config.toml
crop_scale_min = 1
norm_position = "pre"
moe_every = 2
loss = "cross_entropy"
beta2 = 0.99
eps = 1e-08
grad_clip = 0.5
ema_decay = 0.999
Rows from expert 6 of block 3, named by matrix and row number. Rows with one number belong to one neuron. Each number is 128 + 24 x the weight over its row's rms, rounded and kept within 0 to 255. All counts start at 0. Numbers have three digits each. After the name is the row's rms in percent of the matrix's.
# up: expert up (model.blocks.3.mlp.up, 8x128x512), inputs 228-284
# down: expert down (model.blocks.3.mlp.down, 8x512x128, transposed), outputs 228-284
up.6 094:097110136155085106156140164075142142160159136113109124149087128144148179114096075160147184119122117152124141120128137146162112099137155106114109100126096131124081099152137
up.7 106:126147113111140101114155129121124111142166149094087112135109066102130139141162133124111118133137125106118108168106125153125096184123134150158109121144122148137129127114129
up.8 109:139155144142130139133123147142162123130116096099131146143153065123158122113097163121128089101099104124115124145155127116151153160162148176144126123145113139141142130133141
up.9 081:102156143131143123118124109123116121138158122114127125162161152107157129123155127123122117104132120102115123108168135135156116113121092165092127114154110098129158107136083
up.10 090:148123163132133123168139141116132131192136111087164138111144103119144170116108186114138124062127144111159131106102144111115118178083125176136139150123132109174201102152134
up.11 111:109153131123120091121154127146129130125166140087092115140102104101132151161153137115125135110116129120134108148118124143134107148131125122139101102121126140115118102117121
up.12 099:167138138160138151142100153140151123088131116125137156168127157146108130145140157078170168129149135140136148123146158113123167118136112115098101103121129154091124113134130
up.13 094:131131149104118112129145130139079147197144118136118120088158109098141135146138105127098127094138150107121116124103128107111068143142134139161138136127139140138148148124118
up.14 095:105102147151132108157136171130108163120162174133136116161112131124111155128102117104163166063100106154138155115114149155144096126133139151093088117106146120162122116145126
up.15 074:135135133135141120123137119133180119120097129107140133117175088117165140126128144128120169098103106103109150143145153185140149136127124151130128108152116153140152107124087
up.16 092:122101156103129142129121157127165121147145145103158146190162112139164142112125130109117122100122135118128149098137130132138104102143152144145140129110096169158129084122079
up.17 109:148121138140130134110162099148052137123111105118134152151105163129098133103075125143133148130146127142179113143138144138125103114121120142083148080113104170120178148178112
up.18 093:161101153107155147141177116121140115121098139130153093134101124137139156144150092119124158123117114127133123176146132144146111146138122161131170099126104162105114136129123
up.19 105:097135165119098146132145122125147155150153086104094143148130142097094122149150118112139124170100111115129063111123123130136115127114140117044159107160123092103142095148100
up.20 144:105093106162107087147148119138092136178174144131104136141120124124096151080107126176150147122119132134170076118081144122140093160077144159132186093166120144125137136174104
up.21 080:126116161104106102120156116118130154109109119091115140132131090089148140112159146149098142103067129088125096108115147142123107133107130160114138149159072140143166101145123
up.22 083:156131165121047093116128129088154179121142128111121145192125146102112143103137109109099186146114100121128120110153146143082083116143144111103081132101088112161136125144105
up.23 083:106155151133107125115155110113140159176130112100098145184119115132130159114117127097119098115114128126123103104137146122130079097088099111118109124159120110103179110180096
up.24 135:145131143110036131127132157091113141149089158121168140167102111112109142124089113121121144104152137108154164112151136125078106125102139145152154145123091135173122135139123
up.25 089:113123116163118101105140153134114124136159144162082147159148165139100153104114033146137108151103104146140080135132148133139116120142154147056126042147107108138082149181129
up.26 081:122157137137114082116145127136133165142128106118119143143116145108135157080180148122132170074096099112146112175114179149123145137137110131086105096135103123112164094167068
up.27 093:116096143141112121127159120123169147169167155044126141139109088116155167083118155131128123125096129121133107135088142140131105160075117139123129122146124129160160091149109
up.28 112:148063139097159079114149144145146116155140155114135103107107064103127132144168139117102136105090047111120153138091135156088135158133143131100126138154118075151153140103105
up.29 134:109130119110124110125123151116140096147116159115164130128141143111166132073121159162117146070164124107207175123119128126078145164087133184139158149103110124134126140118115
up.30 134:111144146099082150154108129136124138138154113090155164144155140103145128115152164140102142154132150108128111074125146106079107151109117112127124119144111106139162107127096
up.31 079:140153143168157125093105145144173118085110085121117115116155117126149134124157142114129186115169132144083130151148126095174136185147117142151086126127130128161109136107121
up.32 098:068152130157110105181125151132151146129139078083151151124131100123131139094147146163119138115114089112125077129133134165127150116123160121107110116152138105127191117165106
up.33 115:135121095116135093122123123132165111159097146109155144185181121120127130133148168158109116138182132109143147130134179092125147121126102157154150091106133147161168135130085
up.34 109:111160123147103093156154117111097147142149098103095118132110115119110187115114134152135113105114071139164089146150136169100125126134117102091129115123121108107152123156121
up.35 088:142142155108123085111137110116127148120104157064139140130145102087128136124150160108093116115114108086106114150154168123106128150143141156104118111126100152147170110137089
up.36 111:132139155138106141097157092140094164128183127114075128117107151095070137134165127127123117168098121118135083115116130126124103128134115131053160100137129096112168109161125
up.37 091:117179157125142101136124109154082142107128126130112146108116136104135138128128145133100118105125106119114123147110128084149145187133152123130127097132139121169117109112114
up.38 109:095114156122139156125150106095129123125106067110087104110139129126130138139174141107135131049128150122101106120121138131136167117101090133080116120127124088116197087117093
up.39 100:100142158150174119171162137129127157147150134141146144105096120120173159100124132120138118116102090131120117134112132091091147111124149147103133126124118122143122094112121
up.40 085:119166148116099132125112152136159133168144119104141118153191084122157114122111170132143130123111123135136149142116128094115114197140154192145110150114128158146161130121124
up.41 092:138153153101159111139148125131116123159138155148161150126151127067175124142112137102062108142075099094116152139161131130105114103144142177095153135127111111138123069110126
up.42 081:144149117126144138127120150127139088121095145109112113105119117126173149132176124123145112103108176125102127148121158181165132167121127148126168120102138169135129133126121
up.43 106:150148104126128120115158110130123110150149196040110148122138102112123120114137167138079107166111126119078112166142116142073157131128095125132142128139144163142163108122138
up.44 109:113119159146141128131128138119194133133095181140151123118136100122126115101176157118134155107111089129163171149110140169101162185106169140089135147147124138154119115132124
up.45 093:107124106135107152093100097138131136103142155131126108119137148107087142069166131161133163117091119120114073124120179077153151174140141097109156142125144113133135142160119
up.46 100:133122155129085112143155144115124180096122141165099131131154142106112130157135087073132163123120090126169122145215134128127136107142148128101122140163127130115087107134123
up.47 113:093147129164132113136154097129127139119147096108103158128102144133105154119116120155148103126137097136141094133147142123098151097147099107101146111167143113116166132155128
up.48 082:173131128127127125113164086134128132109154188111106126101098130128100105088126160136117103191098112131126115131121108165081141155115147112094126120122133128154149140123119
up.49 122:143115184110156122129134166082122139124122129147135126112134143110133147153117121101143137167145113121096160097142125115093143103112128190132122113128120151143124080114137
up.50 096:093135099082126070092088133123106100085101153162134117109109142107123107116094113110084150131085129076137153138160155124146145161134128179159128138122108147142111140105138
up.51 108:091110119073130105119102080129150101104073095130118100120153117118131122143150101130081144105149104098114128134121164154153161142152113107115164111144110114146154119105092
up.52 115:111140094099135112080101092104116097118145190115122162128062124119103127139089163083126124131140145098127129151147172123121125118091076124149130097136122110108137143123127
up.53 091:151130133099151142122128135134141107143124178101153120111081118117157151136108134140114109117105108107103167168138153136171159153132111115141112113129108142129121127082084
up.54 108:089115159124124128148142125128071177144125167129114108121064120082136143117137119133141145108111126102117096115122133064093142131130159111082142132128105125163115102129105
up.55 093:120137119136125117085143150118124131114129143122104167154111125137096134078102134113135110114149104143136115122115121143069150134115133133130147068119119163108132137176134
up.56 082:094132147135095121119172151053151143157155102126110152189156114131158157125142123150134107119097129119127130104141128147154076087141125124131112125142099118117118090143132
up.57 102:152146116144097105133133122111109135136103130158143150158101135134127158110131149152129132141102123139179150139187138115140143189110111113138114130150106159126093110156117
up.58 084:120132104133106130118112101129128101173145165126141160133123130135124147139086154096140136131140150132134116144130177127149117144089096158142175097139151116124136141160108
up.59 077:129111152127126089131153124091130130124116139114182145161122158116144148111137146111107141093131117134122157123130129120097150136107114104075126122107069126124160134146058
up.60 101:125149134117043143123125138089118145134117120109152154118110130132107122056103138160142120090141146128170163092089133133090130169106123096157160140107129153140181127182136
up.61 102:168102162140138161153102172109123121123149146115151149149135126136133146132086153118143132124141137141135150100136128103096164150093132138108122112132079179129114104124110
up.62 088:116136110108073136081130096114097138150122122072112112125130121107098094137127171132124079124116154102108108083127107163117133141127113155126134153143135115149151117161107
up.63 102:127096165126162092129139107156147123124134146073152107085135105118149135149190161140104162162108070123083156166113131194110169152143139115100133112125146167146149130121098
up.64 087:075181116133129156110127181123123108139144120126093140151110148123152159119122118126120104110137100120061121146157139145136148157154123123117113097157101112092096128131133
up.65 093:126160136111090127134096182115111119151144135151157202139140131104128134142134117098081131099109160112093125102151133116147088130151160127129100142134097163116096115126112
up.66 107:176115139141120127159161148133056166101155143111115158151131122119079141062091117136121149148125106137163107120117130129088102126145160130115135121140115165137157128155135
up.67 083:112149168122105108136165108094163153126094113116132114116143128094135140148152076090097119139154107112112142104140115158110147125110173125096127131179120152135116103133104
up.68 086:126154123139139080139116135147092155136136168151100143152117150116097124096174141167106120133128082116119100111125137127131093162155139127119075136147131102164105111127145
up.69 103:168140122159114118181165122115130149149092113125148135125129124148127158078133138172145196127146104145149140161151137141155127161117122129154104137138121118128166137167116
up.70 106:120162111106114141096121121098117116111162130136102138178149123118154128155157099092088148144123149122129107137211125159163119112134105141120141092153094161112106127119118
up.71 143:130131161092137117106162120110138151144104113141112112113176141101166114155160105141098145167112113104080147118145130160107115096126127178122161119104135140166153110128090
up.72 087:142159169121110086125177139104126185162114082109085136139096106146159167099126153118132123092077093139145080151103132145126105130102141111102145142147117116142124123161104
up.73 107:128110127178125094142154143140143137134170105142103122147170143154099169111120114097177152125155116165141098137091169139141102154123128121133083105140145101103146122169132
up.74 088:081130135140135114132151141144140131102099097113098110123122175118097141104141132159135135096139132137125079163134151101110161137130124105111139080158102142135135147161111
up.75 092:103151133109125128146128157144152150096161132119145146150138137098092125116161121119123139108135102124088147111166127147153135119152126111141111145139121092148101114122099
up.76 101:129130133105119150135103147118139104122120119115127136132146101113202151158162103078092155139132136113065107129177139146148146129140147163113135095147099166124106110102131
up.77 091:091149092124102136129093172093092136129159131132107118132105065100148140128120100146115102093109157111126147110129134137143097111060136166160112144168084157131096134110143
up.78 141:092114122140077155129132056133114143097109165126131120155114160108108140133088132135100137111144131109177123166150146095140149149125111099111152136105124103149105115124122
up.79 095:113109101118100114118144127142081140141155103128122117115150132095081116091105115135093156134131081098156099133104133120093104159103141164131149140146129085133138136132106
up.80 093:127121170112097138139163114117065155147174152147136117117144107116113132165108130100113096153100155113135117076119126111106060133100142105156124172149140111176127125123130
up.81 084:127139134095087089097093140097085122095125123145153142125101147127081111137104117053109132147121144123125140076144137116093112147102130124148131134102115121139123123144135
up.82 090:061137132119134132158115155140149106124142106108134158118148113110131145083157158129117112075112153107125099154131142137122137146123134120111120099123131170117141132128081
up.83 140:113071138143068169140147090127096167096121146131145123162126138093124148139097142148126149111083152133168102137121151096156115138118138077104149147124125099170101109124137
up.84 090:090084117105129109114121072110152101132115117118124115124135152122130131134113099096119148108154084114112092098086162135118141151121118142106144077124110105158133147128112
up.85 090:147114120126114098106125101129140153119184141052117150129115107117126162100104170113139169146097094130164097149118158111108142170108117092101125083121136143165167109145120
up.86 075:140140153127111098135119145124143140125121155104170151145105121107166144123141163118121149118112128099112123118115148114133113110117151138108116113132098150133135097143065
up.87 122:126096127153107134150178124141099173151163138166121117154177141104114153114110108159130158138054153129154082092105161143152082129113177125118169115146116114129107132156106
up.88 101:166121100136097129110158112127100109126123092141112136113156126140108135089092142141122100127128138135165084117101137142126130163084123133136119098125124114116187139158128
up.89 126:164106131117061144098148131104083168125121158123090128178111109101083138104098101116112107119133132101154098115137131122085105118114156127117147117129107183180153137160117
up.90 094:148091139106126116091168138120127142114115149154091076163102082105077129100130108146116102123114086110129140138107129151102117144158151104101086147146096143134131151120131
up.91 114:117107156112113136127158162052105152123123134139133125115143145114147129131141110119128145150134101113105148074137127131097138095101150186134155136123124142159140109131104
up.92 083:134122160127104064143120118102115134137094160094152139164111125112163140131144117102121136098128117132137100096138156133141114127156119114074144137134091118148144092144096
up.93 094:170143127133136111122111184091083115157107171115120113133169102130140146172102159092120126112148119128131147145172131130108140145108173150122112127096092185175101121112099
up.94 102:115158111130109102119115161121112179122142124122114139179091145121120144118095100216124144140158062131110141095151135150132111095161121095124100105131134116149128109139115
up.95 105:113150135131136107089168094128114121144125112119130192124086153139080129102100144127141124113144107131113106115090137154063122150110121137071128080133145142128155153191113
up.96 084:118131159137117086149167113112117168159082135129122167165128128114133163130128116117134105088127113127143101144135168128101088117128117117080128136153092115128146109159124
up.97 099:126149115122093121105101140099128183126107165114077108202053117131095123117131101132130141128136111121076151126180128112127129111122080139127112138134126129127119097129118
up.98 102:111108116143108105132085089143100109128145192132153170148126131127101134113076158121133144114128154106159098108086160092152071167118122108150108135122136124153119130127129
up.99 116:134104153121149134145126151136151124113069100138158149143135158133160148126144083131128163141134108120126135133142140113097156125105131121111182067137100160098139099122109
up.100 085:138142155125124077138148143120122128133116128093170137160113144107135153118138124117116195120140129121123138112173170120115122140127096107132125118142063118149141115158084
up.101 108:130137136093098139103147127078117167141139114119078077133061128086123114137125090149117123112119147080116111123129117133119112126129137086120124126155116133131105144107128
up.102 099:048093121130122111141117134153040161135159165115091117120075103107098143105137081122144136102108105134122095108098152056114118123127145115089122125154119105152126091128130
up.103 100:078110153111140144121119115141153141094078122128144107141107131129140131113110094162110163183120100108113142101129116108116163142077140132126166092165094159132136099126121
up.104 101:157129140125121151107142132122111130133131122102110134166111129135137168113093099191125120128146078125142122125098163123120097105136072110156098074129146115120160097120123
up.105 111:129151106154124071159162147134085151141130126125110136152090142129119150090119112156122116117086094135154121159174132168123102137130142138122087100126099146121131142186123
up.106 107:113134126118125142129121125121095150149128158135130130126118070091138126097090107168106087087122162085125121109118137103097105132074144105136143156148112109182129135126119
up.107 085:078158101105072115104095093126120125172153145118143168134132138099113119093134160170106103121102148097103090066115132091128123113133118145123122132165131114154125134165089
up.108 093:165097129136126120135155128152106156106152152093101134148134127125119138161147119141137137134137099135110120127121119145132096146153142121139114100135141135192151102126095
up.109 114:144081170135133175128158135137076162135158108146101118137157105091129151123117130126140117110054158121115067098097148126145086112129159120087118130163128097151147114124135
up.110 091:122091164164088098145144136127136184142155107105131107132133131140134151120096155135166130119117122153187126109130119118110124125088134125127147125122125171132149073151112
up.111 079:123148113106122128101137105119129120094115161103178104106144122089144114110147146172087157151078125086077154117158114181130138145144125147139117147150087148190112123106124
up.112 081:125140128123078107128142137096116154151135145122117154150140129124144145110111129116102125112102130117120082109135136164120075132108112120123137111150096124139151132151128
up.113 101:106184133152125133145136105144133135120074168132123125120139138093121150105160144128117135100098087108127135175127185113170179201144110128127139132120141140127119129136102
down.6 098:135134099126140119123107147141111118116146143141159155117088149120104147108132114122125111109157128133159143163091118092118140137114098086129149097038102097141137164141157
down.7 096:137089114096099072152148088126102118129131086161164146112138131153140120129090097159118157126114150092162130127145117171101146120110130128110113095138129125148131083154117
down.8 096:174114163141117112140150137106151150158068092120097118108178099134154162133104085100171104075083107124137140155150089139125130121123149124114151105112134141168118109131157
down.9 136:140106098122133102110122139149138100103134152138097101123136129072119157148141087122082146132131120093141126212101142099152119147138123092119160074074102108133116120122148
down.10 100:156124071119097118099146117143137134088118161160081096141118149101132137137100075116119149140109096127152125173112128136149128106126144093116150073100105139114102155140137
down.11 100:120100133104121110162117091144131124116134083145154148136153164151148114148121092163178152111097149097136144104128138136097152142092131153120075095146142137115088122129134
down.12 080:112151121107132141117190123129099109176146130120091135148118120095137115120118135137154081132167130167116072075093134139121078119116121167139167122148152140096141105147119
down.13 083:110155109125130146148104150155145136111133116137166184128153171158121128132144145144125125148096114152169147122163132122097168137104095090127170141151175107105127113113163
down.14 082:125146117073141146117162140125117166132170093145141135114153137125106116130119122123105142149122146152122099133129137137100132135143111090118157115191142123086193163113140
down.15 127:142108099113135102121131138142143105105132157145094110128132124075113159150135091120086142129137111108132129209101128110141118142144118092116159090065106090146113128119134
down.16 084:132110106110175127106092123154191093099162111116163124092134105134146168117103085136129131118112100130080136155142154109123141152144117146136096094121133121147180124077195
down.17 095:126117149143118109116123119125160157135130094127141087154110081130152131129107117115160149174084139167140111072115131118106120144110128156109151110150110072147111129091061
down.18 086:170121121155101121102140127128102143110117148138116107145105119127112139102123152139124071124144172159178124079100143106148133144146144144118118116134117108147081117141122
down.19 097:136149113106105095133131130124122111132118153143131148149101110135127139119110146142127123148136114117162139167144101144181082084175128102159151150109147154106148141132162
down.20 105:113113146144124116130102147102138156118114125127163159111125136184141110129150130120152126133117097141137170128151145146086160104115118159104076148126114132125124122114109
down.21 130:151110083110128105115137134138148103106131147144095105133130142078113154145130091120092128132136109109140130209100125110142107142141111073121152084064094089130115125123149
down.22 120:145120100117120092123135135141147094110125147145097101123123127090124155140138092125091141132134107109131126218085117111140108138142119084116158091062101101143131136121152
down.23 117:144098088116129096125120137159136095100132153135107117120129140080124154137137099123093140133129124113121128203095123099150118138137115087128153077081111106141102114120138
down.24 120:155147112159137125117136139139154135132112171139108114125139135137116116148151148118115131159094120135092122137105146167123161154173145088137161128118128111125123138155107
down.25 083:159166122139126096137113128169093144119137137127108138109096145121091126150141140139157103117141118149174155149116129136153123114143116117099132096090105130114121138125138
down.26 138:141105106117131106120135134148142102110135154153094109129131137086120158149138093122094139126136110108141133215096130107152112146147123083110157087068099094134115133118138
down.27 110:127113090135131110117133130143143090099144144151092109130116140083120145147124081129131146131120107117138131208088129116141120147143125079112146081071096085130107158117166
down.28 108:122136119109131142146148094094074117118176090100132131098157112121112113136133136137100117139085116142142092142103112162124121128146134100135138144154151127132156148161137
down.29 114:156142127107136162097165085078074158139104161159108110112114152158126123114109142160101162115098123139138106102087136150168132136159117119125100179131099109095115107143131
down.30 127:094165127124105125128172119109111139094131147150096117091126149116133091120083157164151128151116121171099143138100075141146128117147126090137154145099127123115119167138158
down.31 073:128111145143138130165177140145131144146114102130111149103146129111143131140138111113143089142120119141107091101127144148130138145092123167148073121150131140172143120108146
down.32 093:131116076122128082119142099106142086161141129113134135121111090134100133122110107138111117119129163117127143128115096134108133138144129129137131106150112098124145110130116
down.33 105:149087157121157106152162113123138117130080082128141152136128128120112158125113115113156141145145093112161121109159143109114156118115129145111121116127176168125135109127129
down.34 093:108099129129135128120118128076129143136164112161161124127132126130157132141144120131138100144128135104135152105169101076125134146107133114121142139137073089098119125120171
down.35 130:140094092127131101118135133149147107114133149143089098129134130078118162147132090121091139120126121104141131210100139100153108139147122092120153087076095096142115124116142
down.36 098:153151145106160108135082170151139106130131118119165175154104110108143123136108144114160100113120101101139157133139106099180093119144124140142146147111123130119153133101137
down.37 082:112110152138145159129104169149181133113135108128109174111156153171152115112135127146197088156139119125132143090129178116159162115062112174146122133117153151101142162125111
down.38 100:111172126138130117125151154126095151134108120156108152142119131101170126111143105129119145135147126104092133133120142105133098098093131156073110108077134136149101094105139
down.39 085:119155108111119087147152106125085092119138114122110120109111129125145169138162115163099151136118080145135134182115125169170119050145135131150083092125147145126131152140164
down.40 075:102164138119144127134158095080135125099056116134092135091112117123161114138111124142142121117110111119105115103118132178143131114183149109133149155113122125134109134158131
down.41 085:126132100102121112132154145156130076100131124116100079124114098120141139152150113123119127132148128115140137137099094169173135074144148120145125103120099150117118126132132
down.42 081:138107138134164179075137134115075142151155145107115145093145092135113171108118137161122131151091149145127108131115132126104135154110113143132096128126128110124120108149115
down.43 097:116138121129128114129135100115138085143135135119105165103116130091138119130100134116133104151162118101123133118105102117131153135112142110139146126159126120078126169174157
down.44 097:107172125106120160119115087108068167132121120123147131117140145120120159135129101139079124099122106135146107140118114118134107155135160100119114115164122142105107137153106
down.45 085:103135145146134103159102111138106157122124127114130107138116150111081125114149108108094141078146112111113120113119163116114109116118136122085123137164136133185125161113121
down.46 091:126090127142130149120132151138164111111094153135142108150133141115176109150153127114155172106168176129124129119136133140176105115134129129144176161088119120092125120131090
down.47 096:143125122071135111118121102070163119153135099169143138103149131150146096135144125114145066175126146123133150124147092092114127111132136144134150145145093114095131123139156
down.48 076:150151146144115100133104132157115123141149124124135139102095105106161091127116123138156114116131111104142121107165126112177130075151122142126118124120141154111136136130119
down.49 100:114147106156144156121132112138114113124130104118152133149170162168130143148123131151144137117101109115123115140147126135137115127142125125117122134139170109082118119136137
down.50 078:124104132138131150154150146136155121134169102121082132120108145117126106122142127114113091139155076170146135137085130123148120103185090114128117068095105111120146117110130
down.51 083:106118128133121147151120166156139167122175128156129147175092133116157114115156142121113133095135142133119138112128128105118109126125144119151120142092158154131140141104111
down.52 094:150123174118102120102129118131088157148103140089124089174122118131107123096136149160165198152141132138147139078112107144094119146077159151102159114116168165152140121126099
down.53 087:122093138128135123113106159139152112143150166099136109117104101152108171133147080152110132147158123125083133098112130126118108109147140129136160161108134131121136125131111
down.54 093:111137142124143086135132091126087124123107106109143116127147130105166128127134130152117135147105094130099129178150139152161141076132157125158114140136157128103172171165135
down.55 082:092127152110129144132159145123190126133133096113136099139125108121179136125157132131124100095131110147095129138154109152163124104100108135103149139143096135142169085099142
down.56 111:124092097112148104105138136151139104106129166146087114131119114097123155139123096123082132121118101086131146202093137112140125145127109106107156079072092090137103129124147
down.57 133:109125090121121092130100139131138083109115126157118115123115126102131149129138108137104154114125132091123132188113133078143117167122118060117129100078099101153076138106130
down.58 080:176125162103113146138144127143106156140167132114137103177096092111119115116148135106131186151122115131159124084118110147096088127096163153093135145093154148170149136115132
down.59 132:138103094123133107119127147154142103106134147137106108124134130067120161143131088121096146124134120097143132215092124110145118145141135086117157088072104104141118122115148
down.60 087:121130121109121161107139146121110132103071178153129107114113154152112077100122131136140116109106112125087114133152141167154150097123118137109152152112149134121114129125133
down.61 086:114136113151086130086139149128093125123170158120106107151143143120128144135131159124099087101101152139104137148092149157140114152127106162139127140129096118111111123182120
down.62 100:169124116107131129123131205136108105137125127155136133075131120123160153123124085096093125152122113127142155174106123128143097139149116126151116137087121113083112147083126
down.63 097:116150101111129120112133082134121097121167141116112150112144070164119149149133100133102136125117135136140124129112116135106100133134127110138140122113145167150120154097109
down.64 077:157143162148117126118153157148133163115139145135134112190112116120142151100115161138106129125124143125138118106139097171065129142115150142107099138105159140197119092081114
down.65 080:091169119102116147120107115110123102112106134143162128115098131146111095136119146168144138134135145124103114128137130138109161128080105127111157114129097148139124143158113
down.66 091:164132103177158116128143095141099115160144124140143134130097087122097136137098153122162103115086171135136133107120100155121114147092126201134137129165103119177129125122115
down.67 117:146105096127118115123128128156143107102137144131089108138128127094117163145136086109106145135142118126154120205085128097152101135138120084124166098085097118132121136129149
down.68 079:124128148161098150142095164153119150132133112096135156125119164134164082093131106143152165122164116166113145104131167143174135157117113153120154116098140145100132132119076
down.69 096:163120085161132110139116115161136130115112140159152134107131137115126126111118077122118135140111145149126125139073152124120138142122133111107135124111121118169135115125121
down.70 102:141169159161091140120121108086088131104099123118132124118130123132154136129133142134084136099129141114140120126099115164143128151101164121070109140083138114104098115126101
down.71 128:130117118128159120171142113162136113124129102137164143117170159170125144157109089176158146164091141110117117134142094111120129086122143110151132170194157114110118127118174
down.72 125:140097102098124110117132150144145104095135159137107117126124125077112156140130099116094139138126107104130135204094131099138116139146127090111144073062110100133116112112144
down.73 075:103102134142140108144147105071147173122114139139159154109151150150154136130123107122143172089123136110139156090146152125121165127069121137119107143173140145089116097117121
down.74 091:136128092170186144108094140104126110132130130158126134166124123095134140139126115129167129160107147129135112120106080097145143147124149164126147124137086098094065099125149
down.75 086:132121135116128177109135138152154140153119123154120122157086123147157069130105126133170156122144166205143096094122127102132112101159118132158150115109146134085150099101116
down.76 098:149141144146115152122143157145112152121122139146119136129179143128154150151156123110117064144175178134149128125120125144127112103131164145128105142132140130150098089114130
down.77 083:115129108126149086132113104122128129159158079090085129146140136119098142141097149128106168134149109104108128177187091147108125164149112075146101094103128123097142136161157
down.78 117:138121174139146111113093164126156136116142118128107121113126127127095127133162111098103133090146143115113126122142150115130096151134189137125121131104120164168106139130105
down.79 088:132095098105124101116098136081143101126117143135138113113078110139124125137151131125116155126121087140124142154133119143117142110129102146099121116120114103149099127109106
down.80 080:105155125107091130135094129106111118140093155148152122102154147173106086132113149134134126163119128145110131124191115158080169117150120130113127107172156148107149133144124
down.81 076:101154132122118146133133128125130150166141137137136112151142141150106106113149181135109077111123088145125110112156114133100133146132126160136156122150137139110145131148133
down.82 082:120124070125152118132138098072122118129146138101115130108112103123108132123117108146106103141129117135098099138088094147097143135144120082115159085138120114132148109135134
down.83 113:118138142118134112146091123144132104115097143152122130139141139131075146136149146089121120126138135118138159134154136118132093126119155119143110154143150163159114186135151
down.84 079:138116146123106158121124129134116192153192125105111109166101089100157092107143143116103138132143125113136102091144119115121101156120143116138133129118143156150147102091148
down.85 115:137105091130132117103126116151151102096126158133099107133144133086115155135131105139109137130121114124125138209105130108141110147152106077109140081085125086134116113127152
down.86 138:136107098120131102116130146146141105101126154146100103129130134074122164148135090122086147129132105101132140208105132103151115143143121094108156080069088097141100112109140
down.87 101:106166135096109137143098144130123140100065152136164139126134163150136128107127146093152098157081136134151158145145135118137135101102105115104152172164136111132146164122164
down.88 083:127111120147138122155144148098109132142093101130156127109118129145140128103125117141106102111096123112131145089162134092118133109149148152095080134099067106144148122115125
down.89 118:138143114141149147142139136110146108125097161163124146092159124173113119130128165125116104138091137130084122155133121153135150136169139089139158120149150139146159139142106
down.90 084:141137151129159166152130106094098092118139091104149146134134131151078114112135180121137149163087150119103108149139115144136125139163135096127124139147116149150161150154144
down.91 090:090114149125146134126127120133113146130139115101176135140181166166133120158092114133144125139087087094096133115162104140125147092147147113102097137165135122076114091148137
down.92 135:138109098117130110120129145150142102103127146145094108125125132073125160147137087117089144131134117096136130214094129095153108142143129088113162084073097087127108131115134
down.93 085:144138106138124144086158126113092119137147134102090130119129147121129144135089138104114144117144108143103110106126151156120131135129097146145127100135111087077164134159139
down.94 086:118080137160147152103113136142158119119136139093121150145124148140136113100134148129174144100138146180103137105106134111155122150111122163145125163156164107108138101158125
down.95 087:099111141127087120098146107127183144137126085114106082142129080117200121155125110120135150137120146111149093096151126131123118138106101148121157133171089073115153080092084
down.96 124:141104094113128109121129143140147108105141145144095108130124126074128159139136092121095136131131107113131134200099124092144119142132127084126148093082099088125107123110141
down.97 091:134163144141146184135143139125136107144121107121124126118093092161118116102145156139148131100146193159132123109111132139123125139117092160131159159137109117149140081134153
down.98 084:136116167115125171094135103130123123115104123097098126137134133152125113134174115115125154120115115104142104122152114150080154139119141146103127126138110172168124123119104
down.99 101:125104068143098131088129118133102120144174132129114100169138129126128152143165172186116146131086181078154124162113143134120078160104106128123115150083148063100108135171129
down.100 129:147107088123134110113130133147147102105129145145095100121136137088125158155145086125106145131136113116135135213095128101148123150139119080125153096055099098129114137127145
down.101 093:126136133135170191137096101123165115158115096106131125156139127141111140141126153136115123104175156118132134132141138139122155101157118148142115141120121140111138128155104
down.102 095:115138151089123134158118131104101146127155075093173130129135127100126138136157139127157151156126138130128113150159156139137142112125115080169117128097136144133166127161170
down.103 096:119081100121106150101134099129117095157146119102125104147156123156141132130139155164112147127091144115109147170118104162104106148131125123111078144110137094133132133145154
down.104 089:135086141151118097114089142107140129104154095080163127119114100127144159124140124125158145100162136140100171080126164082156117127118145181164082149175152110111104113100119
down.105 099:137111118123142131099144137095098150148175097119123092147088088115147108109108130160158122157089156129141128080138099143125127153093136161127132133145057098181094130130111
down.106 088:115162138136141099160120074102115136153113117142102096128158108151111129134112140111109108116119106125084125141168112166136163116154164165147110087147111153109146144174124
down.107 102:133102107137144133134135189118129114154124145150130141108136110114143142169149123115104136173174129130116156178097115105150134168124120117127122142091084074085098125076118
down.108 082:128090144132156133107111141145149146164124105104146174112099130141183067111102136163181167096168155169096152103137102112169158137125144166130115124157171149088134140121103
down.109 097:147139112109145142135106132139114093126103180143140143151135135122122125121093160110155081174149138112173161109154116132190106092111107137168146128147121177118168152132149
down.110 079:136122104177123118117122128154157143113176115105082144136131096112120135088144124141128140086150099165116125152097142119166108159153108096180120143138161059141151149118096
down.111 121:147116121122138121132139136157129101084138142149099110114115139091110138159137087120105143121154105120150140210076133106144120149156134102123156099060124100123112144115142
down.112 132:141096101121132109121132138148143100109119149139098110123127132082117151146132086120094144133135106113134125202094129096156116141139126084112164079069104103136111128120136
down.113 094:105133148094114087144136119133141174127159112110123125089114119130078140128153091140057102103121083100105106161119139108143106103139131111090138117135095113167159131124132